config.toml
model = "class-conditioned image flow-matching model"
dataset = "drawings of small networks of dots and links"
train_examples = 97500
image_size = 32
grayscale = true
horizontal_flip = true
conditioning = "class"
arch = "dit"
objective = "flow_matching"
cond_dim = 256
targets = ["dot colour"]
num_classes = 12
cond_dropout = 0.1
logit_normal_time = true
norm = "rmsnorm"
activation = "gelu"
mlp_ratio = 4
head_dim = 32
fused_qkv = false
qk_norm = false
inner_norm = false
moe = "expert_choice"
num_experts = 16
moe_every = 2
expert_mlp_ratio = 0.5
experts_per_token = 2
shared_expert = false
patch_size = [4, 4]
layers = 6
width = 256
positions = "learned"
optimizer = "soap"
beta2 = 0.99
lr = 0.003
beta1 = 0.95
shampoo_beta = 0.99
eps = 1e-08
precondition_frequency = 20
max_precond_dim = 1024
one_sided = false
adamw_lr_other_params = 0.0015
ema_decay = 0.999
steps = 8600
batch_size = 512
epochs = 45.2
lr_schedule = "cosine"
final_lr_fraction = 0.01
warmup_steps = 430
weight_decay = 0.3
adamw_weight_decay_other_params = 0.01
Rows from block 3 of a small class-conditioned image flow-matching model, named by matrix and row number. Rows with one number within an expert belong to one neuron, the router's apart. Each number is 500 + 50 x the weight over its row's rms, rounded and kept within 0 to 999. All counts start at 0. Numbers have three digits each. After the name is the row's rms in percent of the matrix's.
Before each expert's rows are labels from the 100 images, of 14848 (inputs lightly noised), where the router gives the expert most weight on average: "responds to" is what is common among them. Only what is clearly more common there than usual is listed. The data: drawings of small networks of dots and links. In brackets: how many of the 100, against the usual share in percent.
# router: router (model.blocks.3.mlp.router.weight, 16x256, trained with AdamW), inputs 0-63
# up: expert up (model.blocks.3.mlp.up, 16x128x256), inputs 0-63
# down: expert down (model.blocks.3.mlp.down, 16x256x128, transposed), outputs 0-63

# expert 5
responds to: nine dots (93 vs 17.7)
router.5 094:591501536505475561429517465542480615473481493541592433511550410534468490509439458506483510565509490477507464484410574549479428531532481564518477525499578371486480504526620445465510483527553512
up.0 093:562510520433509501538508535553516574530510490511485510485415640556575484421476512454518573455525611488495520498523464572474491455414471477522492496503494522451667463545571486543610559491455481
down.0 103:485468476541597564602533503496389473541509529511459486461495481506549514499418434469459489426460497465508566567519476477515485506553547515550445551423481444429412472527581504387571529507500496
up.1 096:481506512477544486548485513514464472570609380595454485554499447435477430488536493402527456563530418525510556458592481505420463501554649490514530512458518591516509519499510484454530519478453549
down.1 096:484525485552571493418496499452569544540561455573477455482489461599427544506520508522592448542411492530537494501546437614597408548496439440548478444542511459499480501521570477555522497508467466
up.2 089:476528516472435546396540491528554556519548537437468529470491495499554534548471509567601504465502538509463471510454451535523423527482485589476539426417510506572484414436630577410467528582462556
down.2 093:429565470436564428486474463530515438513446509552595461578519520524553538509507405415506416405502559520512489552512487367511539444473561533524470434459472479467505597557679474564499512537592501
up.3 102:533564472610528512469580425559429512373471474556488438563517522528572533515477502543535482508480484434515510538539499525539528586520381441446433533416558438595543429500486426499519481581471455
down.3 085:569423534446519459491462473506424507477464501481506530423585476477538443512476571468459616449549597509521519498532619495476573417439554372509521454478504572465567414473430559468536421503511531
up.4 096:460461541553439473494483539435456493623536418589466512461496529355547425381561366470463538472498458487461524477606509531482509595522504465494613523473488495527497559520489515532535557604471459
down.4 099:484595446486450473416519522521465547544564478507560425583468553582577490540570510500398597501523543442453488540501556601455430470481469524411396442407537515435495487514555534498532408499489513
up.5 115:519580535512595503450461533481435512425464567515379509562486476516579548462458436494407515525523503566437534525443457527416503471485502624489441506501543561533489509573445573532514554456457444
down.5 091:501478463622388506516499519540472542532471502522549426533526443493544520425489520547390546491474500393465494485462455465555491469485528542467546478522564492460498416457466574544548473507476419
up.6 100:430520462578502536512453547568534516441483448639516597570515642448576544478483523458500517495418526447526499348549504489653444527501492496430470484482519438455507553476530510503474502521530591
down.6 090:578561536439572519523558547533572419451493498498452524474601495456509499600553453523515515409472540476489499561473478510499562468492492446452529527538569544467342483484445514545458481431465451
up.7 104:471472500476559549473373535527442518489539498544526513532388437540464444498581496526497557559497509382490544544480503503499554396514527470512525564458517508445525466427489558589485450428557532
down.7 108:516532512479463443586602554504517495402492503555510566436528518556470409607556535518539537557525460547566588481493482485505469536541492464520420531529420493504497512505502512565579514542520522
up.8 101:511625558486507496551542436538479437460557469473414481567465532410531558429476540456542571441505463438511536506589554574468426474457569498519487447519470502448462501530501479472466538543424490
down.8 079:525447469558453550481501478523517560453462538452587413421596558578467505517469574545590486505496538548502519347486534533420602526621439524388523508531490506509548502449445549452425528531448442
up.9 103:571534544523505605516538562554490537485473572387472560498520593503480561427502453428471550518532485588522496527538503479429518553482507543512482552505470551529513457448459400389438448565483423
down.9 083:398585498440426396566446559563462464438470466505486491508540504488473486478612507485497545584517386527522554415515519437517440478486530579403536522465535487502446453513460565472478454464476468
up.10 095:550600492472490527459501558527449481423571566428543550486474535373464492437503462528605457517523500576516567629560424428526393482504549507465427538486425488438497532458464479488430492485466498
down.10 100:448442385533549540566529551414496566527519518442460476494531487595471433473545489491491544500530532521457496409600463528496569562496421563415487468408522614508534485500514441478459510525493439
up.11 083:474489558451550568503509459533502425585429543458479390571619556558517502497490435567449420422425558476569466430590462446496543479473443542510475460552533553486543524511524479443487450441591514
down.11 104:506481489529482488495508412466536490570470491433512482422457485531523515528521582457478380569426507562551482566481495429496492557533518535433428488507475559531546477486602562493480455441534494
up.12 090:541495508443522521515491471394502568471454528526485566513350482523500497506396570380487624537574483450428440441536495479444539502494467573487573509535467537497486567422525388487393437571452533
down.12 100:473511429580453444532495529566519570563518455486535475474448560481525423519486395511466489462524540487502447599513491488412497518510513541434493583407557500584514498561500509478515443474483605
up.13 117:473531581493467484522463447422508498511452560483564514447520581441408461425584490525503555403508446569442487477383543476558503555447458483439464507474496452477474422503432495496474505441427432
down.13 143:550442469575440508450442435508522513492501529403552441536496540552497449462478478592425499452488416549536470492452525466467474530471445461489489499503461451548507441607514508526476425501520510
up.14 107:477446451421568472503514519594397543529513527541476487474528566499469534539531481482567407551521479477555519481487464466619453488485562546493478468475497533544512515431406615541557446534467574
down.14 097:552475540596560526495492534567539345435464450593569480560562512465490471509502578479587502524462472479582487548425560425506532398450422515531525553508507501418395490478361494447510466465466575
up.15 102:572472531454547444576535433398527585555507502401491505606505464466471518495504660514405471611540507486536511460540498486481438446552570491468482423488440510494409546503512497514460476537500493
down.15 102:403488433622497534471429580463471427446520529544508391494499493498462586509496353554498533484513469504480501527589497487546450572348512540559543420463433485494501473479554502527543477468475512
up.16 104:514587571485545522511534515454473421523479433328530512551470557552516370585529496638502482403500484466529483497434511541549467473517431537528469448462442447556549517537486567545473573508466567
down.16 095:379461506447504442565554500483477508527391535554469451525496523527527533484510553330588503501479402482519490506451463550446428581559541616579550562534483471556525510580510527498618475439436494
up.17 096:568444519491527453541544442593510482466484467535513301538576533512505505502382479450530626453549380499468461476489521477497487493467548529511476510539467591525552498591417497450469522557526449
down.17 089:469563486478466491463504507481536591471462463451509624567411415479500515515421507571465506418507459411445439544450446538477512455590477488453489466516542461457597496484417486522480505451530438
up.18 090:479552461488511494450560530441461463401567467517481493417425486530489440483517585434472541451469547496490464393530578526556472538533416464446539618452546454480451493413553528560508476466419540
down.18 078:461467565464495509522484424516499574477541502566437483537522448486555424548471486502558555587502441507584373481476450429524451491522459423545469595499573590500540513496505529530513465520510514
up.19 084:424504480475439513438534514452517571352538493504456516543377559496473612540462560450525612563577527494559536479438485482466469490529462580551480498547467454437400533451509514459510510496505548
down.19 092:516430509524590534600490468565483418484485420526464534455540470550494464482446441514461580481432488524488494465418542553538434569502529565448490461572481579628509525522553444459500503561560561
up.20 090:540461555526542533571467439448501470532544474476455471439462498459573542516575480400472600534550485466460513454554540549431525484567509486461555575495547478516512406512629507388461447490478554
down.20 106:433502484483528451561538454452491550541528487528566415548477498544565504487426459443407481510478560514497515561528524422569514466438415543441520479443517578537536557544571448500532492464564506
up.21 098:437520469544488456458509444461513499487516467494523551499538601467484505447564428522552473532505500473535513528555481567571484516477497415442614515490433550498514438496468512488493547559468471
down.21 084:623430380507508556397486453554447542487512584558438469453564514452484576551615531514580514558548616521502569550489549422444473609517541411448449573466531517515459501533506556531547604461514496

# expert 6
responds to: nine dots (73 vs 17.7); orange dots (28 vs 8.2)
router.6 090:471487454428471456572480513599494425552459533527523542501549580451515457485572498571478471506495407536455472449510510510489607514551530527495466457437518536488482472497547464534438520615530447
up.0 105:529558603572471642488476510494644537504585423591424469536538644563511527531480498543443433442473505447516512504497518508566545498502499447448469492558484606612628482507508600538536484523496499
down.0 078:529493480378464441541502576522446533539561360483528562481461535404470525492497515418477531422458460526489416503394480552462425550523466552473528510523444441490520474552455568574594482577344445
up.1 115:563493497442505542499543487487565507406518530448484433442417571490461471440464590500497493557491450369566459396541531537450467409499496547575512398510425482474577536456519513500503500406433516
down.1 121:507430397529480506552514554498527615421418457583455488609449570521462463501525491534462518480511446454544450530512544566465607490446507528501508484474529403530576525555590503462501451414496356
up.2 088:551468525431448535537427570387424506385483463551535527591604478510473510516598460454495586429506450419514512495546498489495592475498469502525438353453473512428563492559593533597481557398466574
down.2 097:461463465573436524557507531407483518411513597506460586478576469551605484494502485587550568591623519507409544471546459596419364530529526496492490433480473431485470574451551555527364524495468514
up.3 102:506511478461493483486389485427508512453497580493480487563485504451531561478457495434539514478438612455567536517492479459507527511457456503435455445506445548575666562497548459456635530437462543
down.3 091:518474504467456490453515528541487433528476556487491549569461559410421486530481494439427491532467472504538431562568567441477517538512495461525593447482446468552648452577451518430565459549535495
up.4 091:518509531435539476463544546507457475517468426515508546472525498468461562442457465372394515460408534547561474355539533530573459467493455484531447464535525523414448516463546438448522606420446494
down.4 100:398581483548517495486460523515583538462407506467440590556369528515543460521469491597486528465547495582464520582501524522490555531502521486541492459507538475503502524523547473548448523593513446
up.5 086:575483495453548468443480536415538468554418385502497512422411445640488546491473433504546507486423586441492529522466533533523503498515510448455449519470601521583541521487512589519470423522477475
down.5 096:486502550455482526494500483505472400558465528483563512492464450437500531385499479451525434461510556555556497572439552497448451588496605553505497434498519509512378571524553556412477448435443505
up.6 106:493528553544486456506409433536509482428483481542543477537532444419510499573570528496556476483458493416590515568466498505560502551478604454466420493455494545515550590561591519505543542472453573
down.6 111:511460478460496478543494465492560529520464515447446398416478400474521588517596485435606484489507455420670487495505462498480511451467435502483496556513465458461453485476556526566510531497438518
up.7 094:513513570467528482540533551533472506470428443386438453638518484460544516489517575680517416551441473465546466442511460537503456467559552512505522478563570467499588477482529632603499518497470546
down.7 084:496428493539582510397506538510566454493488438497411564440562509473502515508439550373402455501513494480558436553539581431465523439467519474438483533492476499441467475541567615397491459515525566
up.8 085:507512415404469475481516500477471530498593504534468494528459450435478491481408465414500566495577475521494533648449496395506487461492533512438438510557558456492473451523523572516533415471513474
down.8 096:494558560626561536407505517491482497491496476502442425542498476482482490572528487537511552527497630438484499516533503540528476545525526480528481455537539538438510603494496487650432478450581460
up.9 100:476532525527433485436519445523433461531518447534438463521393512459501541578461589434506518581564504485530527505482370420607457509504488477503494581391574512476567554507503495467608497390473474
down.9 111:452468476520510580525484504483360470491590477492510520600462410529534612529445510507443499511476489581473431505448487484398493523429527514558539435511577511568484495517543541386541429443672415
up.10 095:538538464497556483556518456474405544568598490496520540452497479484554466568441399484508471479538462512511450453468433511411458508519404489529507544623489433531479500447489558463480436430422571
down.10 116:490546601496527493407513510525498476476579568588567512487493485456579557380548487516467470591503588559453459505514556547484528536465575545547493494495548459496390454491539475436511516607510430
up.11 109:643517446428537493393519540596546484403545602548513441483586672394601464427540490558438507502498497457524471499472544499423441443432452498560461494535473501518541454503524561494499572403459514
down.11 129:387490448517601502615486571533557565534550439565446478444480477466589457518498571560457500522471427483467473487541478513462510481492450593537485525423493504423588535470490516572495419502521526
up.12 090:464553444532454484471476573419608468550435457464431441540484552532481521531508537500538459461537524468536476542505595467533477536492531436489565575473540526507449460480402508544470505497507504
down.12 098:544544495410400508444476494523399530423579476503594435414567520473408425485532464502472550517451470583464582541474445493465461525512447390473434520463437477553486526531376492502525508521427525
up.13 097:559458479534558453431448439466534437396494498545495401535545552435536546511479555435500488526464512498554472495487510435509402412518566607459425519447475478589457467501476539555506521495544465
down.13 093:379526521484432514538446472479415511466464589515565665469519567409515475591557444478495565516537587503474534481453450526472398492515498483551523522532479535499477591521453545514532539519566486
up.14 101:489464517531420550435432537393515534446447464515543449430477542544470504500446510517489549440427481524506549483557507549477523390564475549478476495513520511530473456493505590541504514403518428
down.14 091:525563491419479480593551520509484456470472493523445491542488503530468482465519471557420495452443559513534486437442518491478479496447468471480487453540554471569593492533492617547538453530422482
up.15 103:562428537442494472525535489435454524487464455464501507554547489492475516430492557453498395519434414609476479467545543570436452439426500435403441489520496496395526502416551563520504489504488509
down.15 102:530524484464475524532386565448511525560467497544474448443576530465514542471471452476614469539462487564498517508472503424559386441493502494421552531502458470527516479501460482443467488510429482
up.16 121:544499581599463508577490438550436517489478450504526458497573541561466515536471547450553519522510470458502536506537494559491433466479511577452435541434590492494509473417579467559411516471506609
down.16 135:520577531510574481447467409526482585532444544499610566423600468492517475586410414554481366461479439561494494478517439578417541521501572493493519483522467541495548440469467498519536415469517549
up.17 122:504521617524548609541507494490514516445444639433546555460467396508491568534524482470475482553407466448472469544477474589458461496479450436421585580480494506593562521514435470412516548579472503
down.17 106:608502466476539560547467402512472467489519422517490493501523545452541534616572448623519447618569551493487470500451471534437469520588473504570417453473452483493566503471497450492372458494513496
up.18 090:421560462524618561449461522492525459473521351455497568550509598457527475519560555484393518576407437414444498369477559473577490479521454523430525580433438406413517561458487493491384529510489482
down.18 077:611423443439371493514471521456513514481465569497518439502409543553435389435636439419367572532491509468443562528526584527493487471566548453477482498511609577594494431460492507520456435523463526
up.19 105:530521440453485490454470521582522502436475456496441548458452492532508503473523472557435489585440431417538470480557546403486480428566483539586567528583574420536525523464396490447420491441505480
down.19 084:485445461504624504559517533497482460488478427461464452516423465464444496492558493444434530456526451379552438465507459550478533555430528618527523584565470577462500418510456512565536552529525462
up.20 093:566535422478526490560476498375486535471367552449406476470491380501546513476484498568543588489437524482557516507477476486428456518533472469578467511571501550485494507532379446499433459526482406
down.20 094:437516527507445492412521472472527468435438530519560469538463525505446499431483496447558609507505434495567514591527605487525568495535489505592454517449474526464529514561517545474441529468504484
up.21 085:525463487547446488588500420442497555473409497540417488547456528414569446540481459385505522399497524507466499492467455516500546471503506478485495408508468518434449444509573437449487502486517612
down.21 078:590468454468588489409494469486526518461525555484576465463448457610567503508498464535507465517531475540412573472472558489606573485574468412458515451453447453555583563514533487496489451423468566

# expert 8
responds to: five dots (86 vs 17.8)
router.8 134:534527528467422519507476439501534480516538530548440555434539485482561443557571573522449492405525616506477398513535474506509470587466380540476559455516438499489494440517529447629512488491608509
up.0 104:529481563517456449458583494456457564530530583493521540457509609533498429541498513436461514513450529445497465516543370428470492536466464505405473487388459532512493496480400499617550489439468531
down.0 121:533525490556465571443531514548458460502501543463473484469622508494511524512518501488496515599440480442514443587515565473556527508514422450431461498443552512414512482529477568557490476521536495
up.1 092:559532516400544553567514447554493485456524557532452545559446499479476486451412408401536504454562538530521516416499538503608419435609411445504519453534633543503473522527508503571467510563530430
down.1 095:504482537589454467573506485494483517460468572607484536491502489536451494539447538601435541425530515521488455496484546507523579561417515576462507451559700604540493429506503431526529555531489509
up.2 085:517454513440531492530486521424509458512447569462508458571504398471450597442521442447543484585432429499472486470498500450440509515486458499508480641497521544419449559515466414519514428517508488
down.2 088:530552555606484438483474493511426497558451462625496534450442501521447437533503572592461506428510581454492458475492498538461489546456511505501504623489540437543509476430466489477542486474510460
up.3 099:485491516501474553543601567425509455426459452447489543501514452503544551464481438447529523524526430511494472534484517611541549502570490460502549541525517532586552505503427441488634537525494448
down.3 089:426527472483400493573505537475548553536425516476449537506536448528484479476557573482489490469507472553536441569458453467538458442488471512555492506500531511430442498490413477469545546464462557
up.4 093:503548387582557448523482447542524491559465601511552641597462378570447519445473481481486539470482437476447417484480509384603465543505421492483509533491516446535541489501496499617460389458522466
down.4 096:469512506501432551535584533424489612501510510464530409453500377532528475573419469570462467588493530483488440476483473479500495478524606427568485522530602571516500538490483404521504503546539525
up.5 118:475479583504530490492472559496521492448472510519545554479488467421542490456545579427549533495535454532589520500460508470363438539483573530517491545514466413400500479496510487454460520452379632
down.5 096:519500426459520441518506610469494545540475522508459503540547480472511432492597515490513569502399508474579479498418500524536610480510603491450509529550561452511523503521511510384507465470448596
up.6 105:458459517535494510558604443519515485489573500481558468490612536455448589453496434465447452493451487522529514456463440494526484549518546447448515666450453465457299492531445476512544495512570497
down.6 079:503503531504518530438423463453606522537516407417394560443480537501387505526408543461466476437565463579529533532496377508513514535429518386517469649373457522476528522425525475494488513466543439
up.7 119:518563474446456514544512488498497456489544520555498471492541555519459529567554353499583576499472516527567573504624496508492507400562465458440524474479439574507516601472436508509458502496483530
down.7 115:480558480523460488554509493517547466579416474533529419453535498453477465474507569486527518516537436504495581380563446425485521594457437428586460535509476474562498471480475493488482441530510472
up.8 096:518515420507561507509537487507567507527482577527649472488455500470538550529523492501524535452543548511444499497478532465580513491491433548539482496453500493498544574446533532634530456462518445
down.8 102:582485590499411429510521435512417497444498454512381493580543572507535524449571534484493533552519435459421520445481429535479508493490521610577454488446510476480518494510471489472565540528504527
up.9 092:443572446491475524474586559454440516472571472509522445501496561550425497495533598546529409517566539400532491516455483500512601529492484489482512443529531557498408512507498506493607583475468465
down.9 103:557465546508498525584458520472497520536506507547480442450518401524391521488608487464547505515436468462531495555409484515420362470612449501497514457539484523464468505505540573413494471473475421
up.10 091:471469453473507562548445516465491515508538562467517505433467478532477475565495542516443566480486514482473495470459539543529481522514466565403433363502485592447518571421455604512646526483445472
down.10 099:514518492457391474449458584500504592562502522376480636522493531442451481445495517503464533453515453518497440583450422468552540535543504399537480424519484427518538532499437539449536510609441452
up.11 091:496539467433498522596478492470474526587485405567529542451512501478429520475519449415548464484493539379504534534557480456435450404521450382449472478594497553471603403541441518413496490522521436
down.11 089:555498504467453485464517520475470438526476558542519503541540449489414516515449572516544587565456514443496611428609482479609451616451574491470510485567508468538513537510487558457534495450571400
up.12 121:441535512508523527521556452471457568452498545490500459538547461579464589457510613447551538494505518567505623491514499508451554507505437600579466506607459430472512483485436421536518456453427572
down.12 111:551574541555489475510519500570494557569525492557541484523478515606484527460531400515508555434506482582540392513415474526586550501527461457525463465593468497556508529534496480529489502482434649
up.13 108:433493494512476534522497584459483521478485470425463431522490489533518490535420485573591527493551572551526525487538499513576582425491441478599517531519516517441539528456410457538410485477510577
down.13 105:475574538561505402475511499485494521524533493469577564505486426463505493591558451497496463451401455482434462466509540524406379550509566538529533500511472545508485442537458454439487442509425521
up.14 097:510534606472497461584605457381531462473563478536485510455621505452490522506475386572515434490512576458524526472546509473516437515515460415468513517564511430470395468609424452472397526492514521
down.14 083:474457525538560509564505558503518533518577414476543541471420541468450576450464514524525530533530559509577510459511401539413435473448555433430510552433419632519481503482556517606483519446491509
up.15 085:457505480445543488574599583501497517472613460432460479486518510443468573443518573563468556447481463542535506578446551489382459501462450419504585606518489372512421563490466474520580548550461488
down.15 127:523551560519400402389527455476508517477582469526580585468420511444429439570480481408459527511424453541540523606533519446324542495520466495535506532476470438452537507481509498465530564446489477
up.16 081:456528613482607552544548518499520548463538506528499506469420484555428573535447519498472363502510478462512473523446543466516490425510569395536544430480468497506439472467489454552465545549527492
down.16 107:466428516529474516429460492513402484463575457388570499503491465519491444622545555486454566455545463506505503652523485650490515514517447536524489522456533528523472586482532548418478524555526464
up.17 115:523391406548506477459524447514450439511501494491580506505378550513542535564552446505535477525503562569517535549532534538424495532507501493439514511522504420448504523461446529488574454470547546
down.17 116:441445555404473502531518571459462576502539513507533450435462557480504522469596472564514509479435452457492560577480558445558479509439434497502505484480476543479451525531485460454517499484503520
up.18 093:566472474490471454585610544469423615459576484439529469526584463585425477577501452528468520521535535532424491424510505449524488549471569437553591499467492632514504530451483483439471465485494479
down.18 101:511432461504558474552526523474467529555492508441535453531524526526479516403519551475494537535540492443516488542521519558513462471518446473405420529581491485513486495489455456581474487533519651
up.19 112:502547543518498531542484537566433538480543490422432476507468559461510488563438547509505489397477573559420514518549445570488508564512525480517560495474509400517521514550446544525572445480509564
down.19 119:421420442502509498422513528559504433462549436524579515572489449492565414533482515480450559508466364549479420491477473358479398516513643564487488433527475532484476537527480519420561400459534566
up.20 108:587446512373445549451520488564481477507487456554521510533506556486497454521517581528486501521463502563442431538508523563516457545462460550447527503487551609530505493477473423477604530449555558
down.20 101:479524479598601422547456458485545572497499608582415396534469611485496519456507406496455569563489492510537391521408453423516546472501416477469439502497474524475545508579549452519562494546503509
up.21 109:547449564487502541435497518546475552500567429483443515397441538523532520502549466443439473501454503511473429547387473423493552438443513581513503574519465497526619482450453432496637484406545510
down.21 123:448561465493562502449468535540553554460461539525537462458511539478513559534494541453469476495614533503588478486399482418507509444520502481602569454546503444557476531494484496580524465501567444

# expert 9
responds to: laid out on a circle (95 vs 49.7); loop (40 vs 11); chain (38 vs 11.1)
router.9 110:474506473497432551499509458563502532549461484480464480462499526473564460569606550503450463420463470476398346495483511524547461495457379527407515498520544510511497486422541497538541544528573462
up.0 100:486494499428586502496496503539462580520543479502491527530590423556496510555526557497493505599510561535483475548418490560505505509538522449507439514445413495460518528448507479437618516554489501
down.0 104:497579478569389437506443431515507470430536490546425464498467468451506556394459528470513471531514504574478574542533461556467433539528490519478435518445559524508402458470505483592503523460462554
up.1 111:483502512554509489547477489427506544516469452541479556526536401532522343454469474454527466567430491581487456479513532514424508442422564448560501459507495498525490482493482525602438556468540548
down.1 103:473447590436507558479461533507517492475485519507498441567473580494541536474602474540555471466484534504450533451509485464521547509444526572540543494485490482472542397541458488512527517469544481
up.2 101:599581587478411549574552478503506423489521462568473541503488411454491547539480459492361542425516591584622485486611478447499503341578503464504579508596462488462462498446518528423449483583572466
down.2 092:506263506421494493526476489455538489456480509406489475491551482481540501343533551461497539469491544536632519561484515488395457554578500444487525592550570458517435519537536456506441440487491494
up.3 082:461557499582437521512496532565430502496470605522472455536499414518493471430465434522514464508453469491429471427480487586507475462447519488523491488476508476630521487481537472435509444526503511
down.3 092:538468474486488546497385436490539466531456416514516479473462553561465486639454532525497454488446435546456427502553448492512515493573538596516542499505495503437532622458593574493447511548511535
up.4 085:503443574413572590538458444538571573537460509520481443478473437477411535445568456457515465474426527565521512522472458595499432515565521426502550529595485453533482511554432476575488437557444504
down.4 082:506497476482445526525486404498501475447446534532491437513389411532456516441570498440501555516470413610508472631452523502503450510471469486489502481516487491518516440480474525415474398440449523
up.5 083:479471559530514470522478590500566545464469577439555525478471573553527484458490559500530507506553540486498531451436440425581512522453507478496538467568484541534536585474357524562422586630326558
down.5 084:434493442514578536463553446505458497475520521461484554539419478557538521470502441487466526506454463447506478516420548625435409450553500532475554479605497451470498455564467508480505539358436508
up.6 104:494551539558541590494481514439489508474563431557552540604492503435550518436603550483521441471450528406499448499418464514487475438428569533515449503411468491508434511507524460511428487513471489
down.6 104:489420521562447490538549541457460460465474506500493427432494524559463534555483445593586581629543502462598513547520493624509502500518410612533532528505601473465502479519529537441464494509511402
up.7 115:499569506470522464471414533514459489447544570420468439468562508467547439543436522487548620498442510397494531543504437500524486561507525503442510452453470486468540465500433570506525469494478483
down.7 132:433488466580419501512489561402502461564524489472495399532428521527514420540477507493505585493505517480545448479497529452515451495540557451491501530425539455453456446469501524450472490511521433
up.8 088:535448470538483586484498514430548473484499484426514534502463575510567543501527486523495542523509523531436515502515471393486534522492450477504469564533520530524564507512355493586388437535513515
down.8 094:402481486432426492440437504500472526519514514388578588508466466481518448530531531509467564449528513511379506510492535552487442491463628530563538515481580541411469478507461447460465538471494489
up.9 094:516536544526544512602510567482529432554485523501517427542507556463445591500530438421592456554493398507507627463448493520489581562553517428473570517376498540409531493388560537441470554514564513
down.9 098:481477539457512515535448604516502428528502481430535480580544513484506541457443399563491465426485427493493556508467347428527567454530575519477534507575483539369468430539440523550548457514490463
up.10 086:492525493487502524461562555490453589526524556446503424431483453609430513565486511465588517489484419554486520563583531497444594473453551496409475565505560545464545581523577430489454553476480495
down.10 118:450454489531534551563532531464447524486429495483468479538612555547558505521441521524435397482460453435566463510556539487508514518378625508568498470506540513531540510546506445529496531518535358
up.11 089:520532486516495504477501599487559528430456560497486519510582416499533508503536615466632495499601468449493472491432535496512415551453429493466474495546482435478471597393542558461541501446556535
down.11 094:533459517437512450548518523482490528494442539451504563431513360413496474490532415495518473471457523575495446534509513521429532471533548514517475449543565527519430528524536553498455513466475517
up.12 103:477533566475488515494563450499586491496602433477422494483458518492473512442396534517492440563521528534545419568443448595527480460582494526479513499493530483512560402477477502474540523483592500
down.12 100:555455448408453487551504481523405550446585538555468561515500481470512386490536588472478462457536495444529525570539432486488510510483461556580613493438451498451440575480525515498499505420492574
up.13 095:534552486506512456536490535516481501541409415518539549665587473453452547428370516456539491479502493503543433565561528509464494476519424392494507558492480470544531504468482615456436559497468492
down.13 089:469455420484587514529545437504460475467475423538521417442431477509516444565502455477569495523414472539529428482482471460487505434520429429464565489574440559426472551564477483473496431571516576
up.14 110:474424500490435507527505525496537554509407533490519544522575579509454502528508524484504515425495445533483592542466500487535443473401596456557578607466528453519534413527520575492508566515504541
down.14 112:512484524551466566477381540442547490505535498577447464497419520494551437512542511484518576450443521542575450544419411494461481495484586540422614597481493461522580480540578522489459372486516523
up.15 086:571554481517468506466441451472537412540474469484449612468437458489521503515505432549589578544447491470542541526459425480452483536499496564588587478404468490488480438523494509453551538453394480
down.15 096:518457538467627552520457535489485506507502493446508503528529480515578528431468543490512583553464546482479602516412455484495548416469462467521523516588460504504445587466492489499607464598471580
up.16 095:540461538467503393416472565473484563554491422603498500496566440547536477544539513537556549604422499482487519497495524546506490615520507574520622512439527493526455516512453477407548537491506526
down.16 095:522481435487504526440482555502470569493557494571460451451520616531491510459540376517459552463529452523560509529512534414541527530441412450565441424512518495458552563478512528556549574475458461
up.17 114:489494558568479514494492496391562520497502487504530416576503408431385502455470479522518572505525546505463522506496576497520501425568479516376501472457618444531473499477589510565459556495483585
down.17 089:413469431462491454464517471526548524474430452514527477568564527593397497434502491495522536482476492584531517524469547522478578507409578481449441565524507499553558453506491573482473536497476540
up.18 106:525500562447533503490549508465487578520485539504466432419504564481414407570421546472451476580533416477556400492631465527533519404552509541574431394474538528479463484519517451413523554467503525
down.18 107:511573475501504503496500406411503469454540470453510543534476465420553488556578465437459440555518462434476529538472512429447542596514624510410512590409570589543504488480408498495557530491526481
up.19 101:580433465517427418557460472458451436455415442482536475444555580482599568478551517490466615546415545497492526442519530500510637585485475416564458514539414458568472499418523526510428529510521513
down.19 104:454469539482480587547504477485471542455660476529519527495570522511485444526454566585613451499456527540509569503414422510562477465530554488494598496508466494519473481498440451514403554466572567
up.20 082:493559497540501481420590527553476498385543572516517467498405443457473546515428500454493539530475435495420484532507587553445528553543467607508522524519496458536435542528500543534544477535557539
down.20 110:498546589541557474559516587464533483484481540497482476527449385466481614521423530532441560571498459460491511615493463470471502505505474571429502431535480518482526546490523489463487421520508485
up.21 117:469504513531497521540476549506607533550408490482531465430449459429506541530483380552508431430557477410425397525559528590472557595524524435482483441529487464427467482487475491555452526569449495
down.21 107:587367481450473497481494462457488553472458543529529552429559482552437469480507441511553436477477538415453416568500503508473521482526555511480490517485482465454502501486527564508452415536505543